Weights of a small multi-label image tagger: 6500 steps.
Rows from block 2, named by matrix and row number. Rows with one number belong to one attention dimension. Each number is 500 + 40 x the weight over its row's rms, rounded and kept within 0 to 999. All counts start at 0. Numbers have three digits each. After the name is the row's rms in percent of the matrix's.
# q: attention query (model.blocks.2.attn.q.weight, 192x192), inputs 48-95
# k: attention key (model.blocks.2.attn.k.weight, 192x192), inputs 48-95
q.24 119:521493528426482552508453417501499593488526502475442551478516500439546528480546530506511592550533549471485489582495554502526536428434483551533520
k.24 117:472525393591516508472503517481473495452582509467517469500567505538488508522460475513501478473527447524496514535517538578504510490507460517509428
q.25 151:504507487554486452500548527446488508550520485493481478554546507554467490503418509530510443458515494467487527529479559541409538532548513431456490
k.25 137:463561509437460491516527459573505494470529490487453502473426477479510446444561480488525506551505539533463467545545512486495487534485534504516577
q.26 096:480491473525485474504440484468531518522459536549524468468516492566480451608464448547474489525561503457489502442515460504493528397566506470548485
k.26 115:548511553491452529465482564550480478487476519483528469531502583428518507510502550435499531452472424489490445526407466489559464563465482517502503
q.27 086:538517496484470551540546481505471469466476514542501466514437452491561497461632440459479498482558490478425503429480517525505455520489498532502525
k.27 089:567519452540534439543505482460472507526593545500522469532471541531452489505489480512461458464516489538542497451549523475447466548492514492493494
q.28 112:410539481536499515460499455522486518480524483462560507550480545524499514492468577445471516544455431534500470483463487572527513468518453475568478
k.28 112:510529505541570551567503464485470516540412526452493525477547552578473544540484454523503536444521545477508513506501555524456493484570516477471531
q.29 120:464542524397445555476575500544489477558450533400489471429541490440515484507501538570487524513487503481462427479499567441513512454503519483520523
k.29 111:468505506490502475521535405504502602446543466440456467550509481559439474501464541504423484439543509451500514489520451567528553388544531469519441
q.30 112:477477459451521517487506465495497515489468522473544499528461489471467527510508479447537531553515486576516415461589465521539495456525514549566506
k.30 123:459430531501529442510495555518497470511549525532534520472435503471480481464499543477476475500463469397489528504484505446457513459466497504476538
q.31 099:584493521508559478489471503516570453485561528540519523482544516501515494536497453502494520583506522508501529526491496387572499457461510495463512
k.31 124:513563521558464494512540432462548477547482505543573457452564540500510530500455503542478446425480465548569494567524543516468475529500459429452436
q.32 092:558504451497458472550498583518504498487477527442583584490519414507456472515503505509449443502513550494486476509539590469468477510533469546532540
k.32 103:481487531521501458517467516502467413471542426588478446506500539513490480491514474438575511519607533505546515519549483487481536531566569509531483
q.33 116:529488520513472491429501552470526525438537469553455431494426483509472472492582484503460515525544528599510509502414550457467482573497500507438556
k.33 119:498508576497456543446511426458469507461509495466513469421504525463521508472522500443485544476460572559453477498531543601514502441463477467505559
q.34 094:504449510529571490453520410428502487443478455470447463487515521463428409486496465391555490573434555580459504551460440472530467397529539480543511
k.34 105:491509463474532534494487424587505547574507532524485547556539471557549463451412468549466509531461457457577482486514469460497427563433494517483486
q.35 109:489539531481582462517511474542403509529454548465548472512481463504625462441465532593493536541490450525453512501508482555515605443504504522528493
k.35 110:503470539506542498424550500442550461537523487546505499548511466543522437547531531486496459524514497504464486488487646370507546514543507462420422
q.36 110:521505451476493572489480476522537493560464477540562435513486516493489507576557507552519494403499476431498493440544481497486452521550481511480467
k.36 099:515480533484526505577468601523481467436568422492485507487478544472479491509537430518543451560536485547464567470530499482495551531529466446442524
q.37 101:490437581438457478513474468528543430501490485429500536445518525508456489457426430528494520476496550508479545486507480416457527483476469562473537
k.37 106:459472511496475546524503506583426471498419557486503564569504560477512514478538518461437522499498579436511497440502481531554450545421501470584517
q.38 092:503521483579492551507542568541537607492499491537473521534519503523504502585553518438424516468465465507540521493502521481521528599450459571475486
k.38 101:483538472510500524490485445387475569461496502498486499467495536457436501483501479548555506519550481487491498555521471514497462488487479456449484
q.39 103:475515574507508496521491529548481454577539490515468537469440520482512531426612479499510490473470415504505451583518594474468480498498503500511515
k.39 109:547491484518440471536518524438531474455492495448505445431431483498503484504512586420463496439437544600498534529525580481451546544517512622458480
q.40 121:507511469509548502542451417498492533445500541458468524577434494531561540462410560504495508564600483555503495480486425526530563447522510544563469
k.40 124:453541548549482468432502509539589518464558516580549494584469483491448510486454527476500530507489430479481552528536456490453464526456503501503459
q.41 106:459486505541449503529488517498539477459550496525516604457517476518521517542438542509558529497527489440469464501545448519464545583454478455546544
k.41 111:469481520423508444438434545414536499512518542451531526511469521537565451512453517472520493477480447437515455469424420543444463458532521491498534
q.42 096:550563473483561532469525531470508531532531519436445490505611453488579541532541570472475521536472499448497480460456394491553485500437493526499460
k.42 099:525469477569454468555509476554523526471483459457553525479491480462342560549550464511522440501473527500449438495461554491483466455511479470538584
q.43 089:454444506485405447470533482448532406491511544481498503473550468538434493465502473509529461474497500455531492491455577473471481497531551408489561
k.43 092:474530424435530504536486504527492533509449544473457518450522460522602505522488472578526511484530502439543443420444541561597542525535478522561452
q.44 105:486493541495446511478493525545479489527466447534539475481482517465421473489477455437515521431506532477568549498561559591504517446507489454449454
k.44 103:531478474483529526581531491528426494511511495510477485480523511486544582552488528561445489513479518551465464543450500474550598485458433483486509
q.45 107:552503470486521499455468532477502498524499472582548517539563557483542547504456444466517463506459501462493443496520545501511457527491578474522362
k.45 115:533492470559549479566582483497467473453550452467480454446509435504460508490470525530463469473510503510540523559516472467554512462564562531498453
q.46 098:499494493528522538491493492466399540535462535519457482493455494536498575514528561484500505498501490524478572479509431561543499501486455514472528
k.46 109:492500519491436548504444570486510473548478552528491515556514528513504524467529526549484525506542494485504545535528474559429490488473494527540512
q.47 108:420538464495513484575552459484507492475544514488498453508498559473463483515477484586509476559502502466505513556492487493492419510540507424496521
k.47 107:542548438468552457404531476559555571638395552496484522505532463519517505510513436499543532492457451495492518433481446491527461498517511508497516
q.48 106:441544480514536514557506537450588539558502529503469510526439477484472467551570441541473537476495547471502479520468482458570516433493476477494482
k.48 081:491540495441571493468493487510448576494474497441534542466509514541549547483388536498489503594527503479551482533577518454457461500486542601499481
q.49 110:490519541530450444534449451506502396523543483537579505513527453490489507453501479474495519483502524490513457505494549465457535427550554557496400
k.49 115:467508584473482491540514507479547563509485496515559552517512513469550566517456499552546453588554492538528484510493479496520479537419460514496504
q.50 107:521528463511497453463520504484468510521459478526491485528526504523471475485498465458469493502477508618600541485453450536454484529502534545554452
k.50 099:475514508515527479549454462532491492521435569536519543460544505404474465446567554480520560550505503494547508462488472518386496523487478511505501
q.51 091:550421477511548528477533466478532492442464561527474526480533562472468510507515405506494421545490514507503478450491490537540542507551538436528486
k.51 097:481464582531432491541501543543507576555569435480426485500530506469507451513466464532564572580484517553489527512481535539493456559552406445515488
q.52 125:467456478474513540536487531511474597429474440463494546428537521492554531522466571535482506559471477472469485521494449475485508506468432494533528
k.52 102:544507534528507541476544503534483449513554555531409465480497482504465471489499524507506529410473539481488526491465507554509501512536503506486538
q.53 103:480447488580587538574524450529558498471492544565448504449433584568471482447413469502467457525515514541482541418502412556458518473473455511482496
k.53 095:514492563486564458511478451530410525472546482519504520491447559463439534533482409474443543522524533465505505463443489576538579448519513495477505
q.54 096:497523507518440552469548479528481525501509463529465542490529516485461511540523454504512531475449461468522498456455583446542499569427532600516519
k.54 131:486505439455530524445527529468476420392474488471538441481519485515515545500553518497468482432465500443514504499524531463535477412497521490484468
q.55 101:493556524481471499388537460462469500443439510500405489557522518548517485509516546411526457557446537506519457503477406531493513547503489461526503
k.55 086:502510531475440517553480435525482528484501468544558491562487486521432507496544503459500437486538530510449438484542534535538417484546581479536538
q.56 088:510475556481438410463495502572470586512550482455476479557495525518578480494433478503482496537530469453502509524562597491494497517553492505513553
k.56 077:539488544580533532550542496478481486544471438543472533481491531458507478499412502489539500498417505494477507511497439489438468539511471439511540
q.57 105:546501451464550585534527507490481531557512492507573533427533406532542494477480464543487478506515431522489535557518484546492492510421485550493526
k.57 087:500504419570446458547428454569443460534449514517493458524509518502406518458548500500579484434449479594494537466515473497453459526544528532424501
q.58 096:489559516497530492482493546510477485425568531535493550613517524477469460477517460535516577460554546423472531482525500470448477511605552493431520
k.58 089:503543469509489497490533566463473434506489504443421532476504519559547487550519439506469478480548511496456508501501504495546475502497509507550415
q.59 102:511544543471456447466518589499542440529521524421563478434454497537535492533557519510487469527543501516503447506452555434520524480490471549512534
k.59 094:475493431501467507446503540447613518579544440459472494521438488544492502518493553467529566467484467492497486549468503489538561518503457514507546
q.60 108:531452472504546486515513529530465496474486471523525537511509502510588556465456526514536488555514492565493484462567441507469496554506486445492514
k.60 101:484522523541523508511502500550514505537557490537430490512484485448454480521571525521503505464547485482445479497473482483480543538558502446524512
q.61 099:486477485487521485498464535570547507537560455442479498463535507489431537483435583518535510468476470463468526518486493531505438448476590549475526
k.61 089:423528457541497459440509489447475492445464477490586468559504490503525484520504421472449542528502505484434463522510529508488552422478533492532509
q.62 104:509473481510476520574413470432479398527487505482531405529449488446481515507549572506523554427523507506506511562528585502503468462509487401464506
k.62 100:583439464478501456475450499487533538479493563497518442513513455575554469463495473515462423518511414536540512490483500482514531466444525487511507
q.63 109:495523550486436494445488455478475464543468564479534437493463424427442487529584551421523494408504490477461515519554568522573481503488470426480489
k.63 111:537471470427492550470518511445574438473502551490543545460529459518568499515480544517449446503470516481549503513554503476531526537445497532468470
q.64 096:551422463489548544572493587510428516546506531465495506439551520470506489471446542512478502457486441504511483534582505463492593505549475479492534
k.64 097:530524448544547538475476474457503593510461455552574552499513423463506432557521573465571560526577537452483484503464499427532523441502469468524460
q.65 097:463476538507465539475477494506535444489510522448497423470468473495559516516499483495497482550437454468491519465501550616484469426501536491486501
k.65 102:466507432571439507512505479513464502610557553468425477476508502584469505551465507487548499558483463594498426477476493490475480526530522481488510
q.66 102:512496506538494504491427490548482531516479480555549487541481485493434487483516471425488461490499530501556511497489502499496519543500526584520443
k.66 109:509539496522448573517500520541507442484427488421502464405521528569468425409535509483499504559551489483435511481466498528583535505501564567443493
q.67 096:421520462459467573449476475461533472520497442497504526508473516474483440488517496480487468542463500473519583426417495471481490486537517562528476
k.67 092:519487478429428511515469528482491482447497424468549477471505505477508437442522467578489517567464474467488461505564501536500524551496419469526492
q.68 100:484466456508448428523494476508477508405523516515465446472546487525526512477520509570451498449535482485501521549417476426518482489507414557533503
k.68 101:465508528501495562518615511566480432454547500500515505471451489457508480531520489499480436460479493500519476474464540548598484566503460471499560
q.69 102:519492448502584549476590499467502531503475494505497462474522491520464514545505504470531518575505481524485491508513481486491504477526521416507487
k.69 101:525479502531503460580460482502482550515520510485395472608495507453457494443531424496464484484525452508551505537542508550534515515463453491479472
q.70 101:545486505457576474524480499495541569466490473554502538485538426534479490537603559529566550464543515500499472571498460497571477532491448480499549
k.70 103:495442501406493462489467527445539506502536494551570600478519575401540493541521481509478516475406471451554514530547506460480542456528462573579497
q.71 098:526513534507539516538538496445469508460483462468530466481540405483513520504452498472510546473483515479543528471516522536516473498460469462457503
k.71 100:435486501512545492446568466505493478538556504543474509464449481500553538523447526532540570479505502470445485518554478478510491530558432528465461
q.72 118:511468582459469468458495532503546436539484489498457442554472548517438462504523437512424437483517555494465504504502513505450458579425496492467527
k.72 101:503438522564572459580460577406443587514554562455545593482446464499560484457486525488568512505486479518525508532590513522470525489443602485519488
q.73 118:532530512557486474520538517501438516470448538498535478439523531491584538436440527577493554493511504516551475472540483508485577481484541442446447
k.73 121:534435597517468494483501526537475467500454469545427519461525453572468471561534464487503437432506486487503480517435501510502454485520547501517500
q.74 101:488520503435536532484507527546490502512522472482497564486519536444463600533544512499474563599498613465438487494527531433500469469521528463529548
k.74 104:535485499496545474514468495521509492507415463461531440512622515494476522454552530540490526481509446476635488520515527419422518478529500531483565
q.75 106:496516496492484500501489517520512445494511467425531555527430541521528490543458483548517484493478503501482492513565508505489442501480516527522467
k.75 105:516529516578474460421525485571629475452432560437465520518528582536528539505432529503528458528536552550439608484445460505445459490511553500460491
q.76 087:481501465541563501545507461472480517519489517511395565528510484492477495514508468481576486442499470531547481477504513553539536548487511531509472
k.76 088:542551482479501491483449459476440472452549516465515475621436477504482530479546478434503411531444591521485529514574508542513450487450490507502561
q.77 097:555474467550483488503540480493505489498568554458512525484439465544565498520468518437483539469411481501445521553424489567518450450526470580446526
k.77 100:526503500426460542526511456499448444507413464529551506461530473543562475592451455533435553464514471497422475447526542568489538510546535455513504
q.78 094:476579495484437494458414500489493514573463606571519505527510556493483492468488460504527529557553483583455460472471490496468569472559522461510536
k.78 092:520507464473485505503478526490538528473514559542443405556479521531442536428453554457445516471526532539504538505434457498496474475473501503479492
q.79 089:417541525536461454486515438545572505492573442574482522577485530486455457479504536486539378467564450485528477485529477439511495536450482504578492
k.79 096:375574497456590465432506458491540571514591473555538480551432515429473646498477498526458523535485576489515521488443452442461510502432444445550465
q.80 095:549468589471527529572485513493488490527547521471494579563524505479481491473554562497509540510507483585464527498557438443504515510510473451587588
k.80 107:430518477560487504464505474508458484514450499515549463504526518477490507469540522526530496466529527439509498490524440507541455471533555501490511
q.81 075:479475508490485520480440544570492439498472489493464528465528493544534525531438394597495452525453541460569466440503516490476474555454508453470512
k.81 070:572500501512512537511539453488494576450538503505535483560519501473553471507525493464518477444435489507540448503480551533434532547574497511443581
q.82 077:503517376508445525510538511534475504513478493440503423507465509530481434473404527506482494544415519497458440503461549527525452484450534498510483
k.82 076:475580527437554529494434564501513587524540505564487506526490535468513605542499553447481511548502438562497570556450517472494460439495429480455543
q.83 095:528528523474545500505500445509574536535535491516538509519432524475481547523582513410545543406555485516561539516504510486496510525559485480451474
k.83 097:535433495503504481484510511497545457513511479484483484406534499555471526402508472570467479529508511437458528465508460445521476487507528513575394
q.84 074:428571484478528429414477538501505497463498487535515519455447473523473496503564504421580491426508551453543487516522514496521520473500466567450460
k.84 077:520509526516527487499541544473476499503481513473475539461503461534551500498461445549462508514532453498503491535479445438508532512448488494579474
q.85 067:571443542500482480491502447518512574546463596492541514551544514482521571526463566487506518462510452503476516500467449433493524504538456448551563
k.85 082:508435493569456549538457458480487478498481521546428462484584487529546370480605514482505514488525528464474430431529475546470508553502490474516512
q.86 077:526570480496499472534543522407472503470478484512536513506513530466489457520504572496448545544548490540454504551545477435493523473487554522513475
k.86 094:413526534466509482527456516530500443552456485488491505468493516484438509507503537483526490546506567507487503541517480540538489490467503507470473
q.87 072:554454498499503485518499468486478443468474459520440524419549459483474470508501522615458521497554529520461550522524443575474476531459518534537525
k.87 067:502517508452437494468516449558544545454541514426555480442498498476474457519424505501500509470492528468545504500585513548484483547556539514489514
q.88 065:484510556542541459449514490443519488463578556500503471530494500528505558492464498500487451526526425439448482518521466505520528408501487528514521
k.88 070:492475523594467507541518474519503499494443551411462562531434443538545414502457455467503561468502462488557468541502504477517530548431487450465430
q.89 097:454523503543486466466466510548489532475468485480506443525558478518538461450452467552476467493458576450476507394475566563478554475513471549505445
k.89 090:531533416471479502503514518459494586489537487512497508599423498461598532551456511489470538486512470549593507468456553494434516548474492522507559
q.90 090:495489480577495513490472450550499528489550474523441402501523523529481520465532499495492545543465487472548508499509527539441458522557526462544524
k.90 086:532456521451475499494479454524597468393503577477498544474511541565467518528489449536569490473503505461499552455460527436498451534521523505479488
q.91 055:435488487432566543478469519486493533526477521472525542463518449468497502526549527505483506513588511537551518562456487505572448491502527549415455
k.91 060:572541439555481491490580488538475494496558402444536451550499508467426543489472479493501452526499481515486516448465531521485518468523456569481498
q.92 069:496483495454426519562522489469501502514447450512459532504410513463493499489509356528448519491509492452441498457535528571477525528478514494468424
k.92 073:476475537429582455512528570403439467543492491535475477493499523459527566539545514510452486490446460580442503554562550533537545450503510512544517
q.93 079:458548408490514532552520546455505447505472445494481496430473464498479501549426418540533414489439524480500470499420472516516454502423498501406496
k.93 071:531518516450579498487515539503489527523517483516551523529507523510518511542462531469454470501443463531498464590534551498502488460526467490478524
q.94 063:573449523485464591471586493582497457547524523485502509522499520538497497527461539459556521560448401533505464509481538420488470526511477396533533
k.94 059:458533539470448560512461516603533451476521530534449504423566503555492430476571491476553489509514515508442523467459496464511567484519498479424508
q.95 081:458498536507482473488495519430505520463513553543533513535516514482590490470584531425474471479556511524524512546522502488554561484526496558535520
k.95 071:490482451548513461467494473462470467574487419543521502553405427468412526481470533505519496540506542518463477458474452562504514433459485475530497
q.96 106:510489499542486428510445459426530548433601510465513533464474532513571539425411501511525501431531492593462468511517494554502497511476448573508545
k.96 105:557469552449477517491413547481450546552517526528496513490485434493487498472520511411467527516455489534536515390498533444494453451511493483559491
q.97 120:492505512493477533460564544519534441499422499561541490477538451563413413501496474520480462476478488425467513519464597529434395500490557478467534
k.97 134:459508521507452500466592486468530505464447482446535521393562582472454441491453484560521489486571504429489488576491530597387512479541485542454466
q.98 117:498486488397533488514486549476503459572417471532521477477583474461437495482518579487486504458529569495455554482481505550550468558438535538454500
k.98 122:509547491529476510462560410470549507494480481584436512516478493526606505463507512537547472521512471446562503545522501514494558543521503554504585
q.99 098:521471501568544520424487500518491367460457509533472467532478518506405511521611431437544488469518533493578490492455587461465498508494520451511515
k.99 125:520508458488544509478502550460506517523450517492490469487394519507484432511624507571481502498519536632505545482569547482569534533473552505485544
q.100 123:487446529532561481519526541502500511494564481463483585493463478465571581521544511513436450545522481508496505466560440402545570452508431531574515
k.100 112:526428526396581516546483502452489466531547475566561517505529529500535598452489493435520490499461454518537527466479487484514476494529421526531504
q.101 090:567525545543539509562490528557447503560454565455469513478569454497513502523555571461504542524514510516495527438449455531454451485468497445560532
k.101 108:485520480516565470455478438563476456486487538463502481516522550524491486520478472564493524524467539505500485491545506555560547450495471457466552
q.102 100:455439517520538440514560522476463552481493512502497495606550462531552484478467457539504469588504511492514516532468480469543554548563458494552501
k.102 103:480505482601470511414442542519505522483501462422502529455481527423527556442471558522487509476449443498517522483497445551430493473447449477459520
q.103 090:466547484428497518536540506461475554525518545453514507403402532518560564527498532463436539480460403498466479487483489492526549492500509444468528
k.103 101:490499561489512459465494487490553554508537476508557537495559511492497499499522451499473421525515539504520475489489497531537510463576421538425473
q.104 103:458560471462445516529428462485495508477582501425536505549462520471517508463417436572494496469482480508504481503561484498503540478513501547456425
k.104 104:533464522500532448606518596590492485559525564511533539549420444564467495585511515459459485477568574497501505475484512475513459529513581519507416
q.105 094:542477582531470456516461468536478482476540544474438462538493549482514505557478486465564582484498463488489442505498513435442475500568438555497509
k.105 109:490545465488463507482441447454477483486470553527458441530497469445489519527513471460508580522490493500464482562538563468585523460502501409527573
q.106 102:554464430519464485461460515556462597561516449455524530508486470477486526486537561506493525504460520600488566436506477559478505541504503511586457
k.106 096:511522473414538499550534500522474482535540523487493471525558494498434490452510478539504488575537496530517459575455557506450474520545507542566508
q.107 096:459568500482499569512610518484503476503519478499560491466458502546454422503518517479504479578490519432509529507501542507485453513366614491469514
k.107 095:492534545532517458516491491525447504458522514448405426510484446498449516588448446495539469460515475521481508486531465494414497506463495513471485
q.108 098:451516468513472557460456470542566521510460477592548502517508578457519531492521493515535483512470487482493482494503512546485518440608489469448507
k.108 108:499446555609458518470492566500460416512476545492515528506486456565541526468490534408478454474493448487469539469426475464568447596403527510438450
q.109 094:532489487467455511533521453574469479510512455551465466523448595469459445531485472488431505504538516542538406520521456501528551484535473476520466
k.109 108:515503472527515500479494414483528564447456487441491542519417488505573507517505511531461529511459501479473533507494443475489539498476499485552487
q.110 091:468491506525535530488497474433521498448460540481474542520465392514518467531524444551523517491470578490504497527489445444466547505465563521504516
k.110 098:457506465475496582538512529503515500427560407567509475482546567474436499558454538555525521486482561446439464527534519480486518435536524474549503
q.111 108:512536494500499491510465464455510500459456499522444437487572525542480510490443524516542481520527445458555524563491525517557448507530491469440473
k.111 112:485498425491417527557508508558494496519506453517521507530564465500528449479463530452530537463479474505475427461454434465509439556465552467516455
q.112 102:496517531496438452541438472502508559526587438536482486509516492532510482476458456518515480548496474513534498466487490503428486488494478487445503
k.112 093:430520533516480519473498536484558515509436536479556571501535509520534481483533518516549568475443434599502503397484477554461521472506535572458467
q.113 088:439563499422486524491500539469538512554491447481457537495566497537514495456526482452429520461435490537575482494573426465474513512502476521518561
k.113 073:497524425474573548461531442477423461495469488582544485420483538546501490476536466501453459515521551512508526505559461513541467506508438495451489
q.114 079:414473514445508494522478545520494476508466523545532517453518512507524492487522552493444511491460433484550545529544430504492533497470508509545493
k.114 071:579512523514499450566503485510456499523543508459380426454472566495473488536484480486538457481589510455514481525525463477500473468487448543492497
q.115 083:492458487549533497480460500510458467517510525586540473489435563507457444489487475526502471536505497457428482483532456566509575474527503444514453
k.115 075:497530543477414534518441497552547597480513509431469485533405465591556424566470471477579466509464458554511520417479460509448521472459521485490447
q.116 084:516415458537531458400474529532490538552513504475466409533519458538428507481431455534494477525493478509501492454464491508556491482490451461542480
k.116 076:451458514531488487594479474500545484444511548472569493487439550506501512538596511490552426496456465545466449508505514443503549427521496460467524
q.117 067:552509478583491436520568509559457505469511530486497439515485545517468522501457406510444397533545506450466490495519497530497474509450463509487426
k.117 057:442496530508543477543508504481476458503484523456549456522443441464482484493562546420537555476493536474418498451480489551534503490536532517469545
q.118 077:443550565525495524544451483485467549551497533491522452497527493428477469453412511517499581528523595517523496466488529543484426425475528499398528
k.118 083:557506581538520476481468539546492511562512483476526531529507532524587482505557524422482557489551455467499494520486547451431536645456502537494516
q.119 078:483548534527529497484549448438484484462482509485492557557507457446508515558564551521489520422571551579509517471522560477455422516509480541536571
k.119 075:524527412458547535461516502514465536469504459513494492542511468546482540453383499469449512511485538462501495510517518547523474449529518450516537
q.120 082:511519478539463471457450476533480522505445520562538506466495545433438492507482439460537470507541507461513471459490507571540516472488530549482515
k.120 077:568502536555443571462418475525498514498536503513436580511442487469529507496526531491501453489455488502479540436516518500475490574441520530485520
q.121 097:536503514390481542513460521432585481504487475440511547528511473527508524477563566504468556466443523576523558525470452472468518504531504515491514
k.121 083:483454441489510475489543480497507535428430476513485520442541491543478533488505425571450463541545555486571475547502528544530463566535452534534440
q.122 083:560479464559482472528506496536469515452527525485537486432458519514481499522468496505592455523540473471452500531403568515566496505490560505553463
k.122 072:513522558486466432509506521454562456517568502557441558521550526419456500493464565559561543478499412452457495534459529431519539453504543495519565
q.123 071:461471518445546537463519524465506424515461512514451504550525505510562507551589567485528540475489423425485501595513461511522517528493552490524500
k.123 070:526448509445510512566597475474481562449574492565471492538558504437459460521461535552470509542514542463497459525513499517491537528502480450580455
q.124 069:543485491527535499529629554515533457496554527498474466503433509502547545552459507505525483468554539490409441533497493471526522503548500462495479
k.124 076:446513399527604489516513488472536421490536452520617444470526450505485508417517475482468566527498530487517490552495498494549478523492554460494506
q.125 071:521495503534508531548476444540517510437451474385540561516491475463499475462503502520525545516482550478509528487407588456488455539481504508492492
k.125 075:593470573497434472428533513527469463586478532512448518559474494475487553499543511493495438474553476450476500572447560435478458494500507495515561
q.126 071:539470476447519552451535496466488477444512499519491526492504493517537472525595552446522500472492481490470498546606508457529556546529460498507522
k.126 075:437510459472462534504487503494484533476468511441499457518507461479471492590395458546502492494454546552564508470496457548456489413533444503525470
q.127 051:513536498532484542528572442533531531489517518504456537456511484504602575561524517506496439513459522529535476487488588443489472508553514516469445
k.127 063:452541473511532469460475553460477422576452491553512442462582506436494513443451493517407509502495523496487573530521464504601501509508518468524502
q.128 099:461473508523508462535490550436456601533525562545566549531467528488528525562524566501465513425498494466482474497459467490488479500487426505517525
k.128 091:437476468525461513517534488517561487517545462493444499529453461430525477478525501531474450533517511458439582423531495459500525521502488511431453
q.129 084:545447481512537508456457524507559521515441488471471484458554487440453522529544531516508502525510521479559486499532497526559479541499485512539525
k.129 085:457500523414457509493494514551537498447476504518584541529500475531510472434453481460418480578523501507406445496503442588558532540485529479502469
q.130 091:481515452554549489492468444573449471483450506529503517457532467472477551489547446514491532472487491573485474458503562490558565523404493541474492
k.130 084:459520553419491457446532486427530478459532497456458513551486448567501498481519400479502531438377507431466513523559517472532471538548498508526547
q.131 086:459511508504516455527505513577441569499528425541515517539459528497515453514437547462499466533501585556530455518514479575510566516501444546500493
k.131 084:596496492530478536495499458374553516482525565518499507530515533542439518509436430512511536507541505427536511512521501460463467576546458509489546
q.132 098:541459497462497497497485523431616551529498452505505513484527555534505522539518533472545472489502464429621463532510496499426485492538410501522508
k.132 084:546490512506469467500522530594504460510530469484594491452530508465532531514470512466477516628507498497515502502455567504455490583377508475471441
q.133 091:439470513460475506459566460492544481465501499502495456493519503491500486538472483509431483502459590505489493505493518488508457512452478479509463
k.133 082:534565525515512539503518497424463534506540567420463506433504557488523560565486514495561504460526527506544491537429536455506478502534539478496552
q.134 072:523485478471467505520501538483465489529543500486436511475464454511531553461522553442473486498602499538561476518530559575505509439546511548504614
k.134 075:513466429468462479485515499546578563462523439467543377445496441520434495514494481456514483566504497528482527495551483495467460461482498501512521
q.135 088:478496486555549486454471560455546458443480518500528467471495479500542515486579466509529522504525481452508535507488529349524588516505564445497469
k.135 088:540551514500512504519438475533419479513474505566575496514510457477566576487556532488431508445530440535559501490504530526522487467472530487527508
q.136 102:526553461534512542506523470540468529488500481550494473568488487474436455449471482487526529477464482602424487450504371492439514550462547509441496
k.136 093:499468558511451557494572506469548552511519474479471523505462553563504509504508503517435477413461494393481575559465474463556581575477485489491470
q.137 083:536523549464434457523466441540510535553464530401498433521541539519460548473482559531503534563467500560456520436541469552474424485474500422512536
k.137 077:427501537478516495528555581531548505489479556479514581543509530482542454461460474472513506541474509515499501551466508474435520446556535509455411
q.138 103:413481517510481506493448521546533444458510489506541490537503441485483478481502535539499484562501527450427566498540484519496514446491615450449495
k.138 093:571465483470539436554483520484484549500455521516486465493553631500404450546534498472516489505554457532589441540515480591571484442499522508533548
q.139 093:583565458468534514462502443468491499481519481437521501504548511556508555427490415498516517494454465471555484535501547444492511508516551477483468
k.139 085:480562485518537445474478514507448474554463454493486503483526469495439484551456535520591555527477529545558448408511534532466496477460484497541527
q.140 107:468467566506497550492535519492526391466498512481422491481463507529494437531495415540500461528514502465474561500477549487506487480479503561539505
k.140 103:512454525492495512523454464514427476521438518547509558499510466499515460463524520543533533476505513546480502443469463449451512476556446524481500
q.141 086:538574510492455557537560549500460472513529502537464575489472473486535478467472481463539484514547462522451542502456472584451464453576470528475493
k.141 078:499454438539542500507435467529500495532525465506446455413482511476466468569534541575561442431520529550502463556508453480514505445461442485550528
q.142 070:501469513489515472500482484497421502491467526526489528497470581489513472471468512483501489480553473440533480547466568490570478446544474503491527
k.142 067:429438460561564431452505464487441475491507482552471414557467491510522503450496492617501449508463493450437492459496485526457473520523526563543508
q.143 080:530495483493444474540528474458508515590545540478514492460502474519531489535467519498448526432439471502468472494474484478554487570544513454555404
k.143 080:460583467552515579475472544527436460492498521493457520516485455432587539470525585414457518491518474580500505481526541522520495425506500495459477
q.144 112:453464537501499557453463463442540496520406542523518521446526455494478522456503436477473453420459549506532507524493517527531546494471492566511413
k.144 110:498548467540507463508479598506486501497551474453570532473468480524527421434536481558509498459503521560450578517516517487474392535459465478549539
q.145 101:486477486506502499505474566470493514467545488448472567587504548477500478499542479516516506512547485442499519501525463513505502494470453404587570
k.145 101:490509496531547513527527445532555399508474540456505474501480545535495528475463551485472504508519477476504552526465452505437463473506434493440494
q.146 101:485584530488533433481492510462475519557523501531539524541417461557558532484572523492508433467588514559505399542504470531516540441474551484448509
k.146 096:510537436448536515459468442456467483421506523513466466498462456461466449450518438481552497479480490543469467454603547540516522510425462479459487
q.147 102:477505484456504569461526486563537495476526521408506433528467449477466388520570470464478492496525490572526540548405514445478422489504509479491522
k.147 108:577473489497548507499545486477513512537439477431474507568535446523473460557527468546459479511514488466554500495509531486571504525489505551513473
q.148 113:593492503510449485527453466544503518460469436498481455568544541450475541487469550468464543505529483492504448474494510491414434514549471471504552
k.148 124:485451514443489563494451509557473469473501534517475554541520541523523518527480528446532522554531569410524479482476452434491486476463526455456508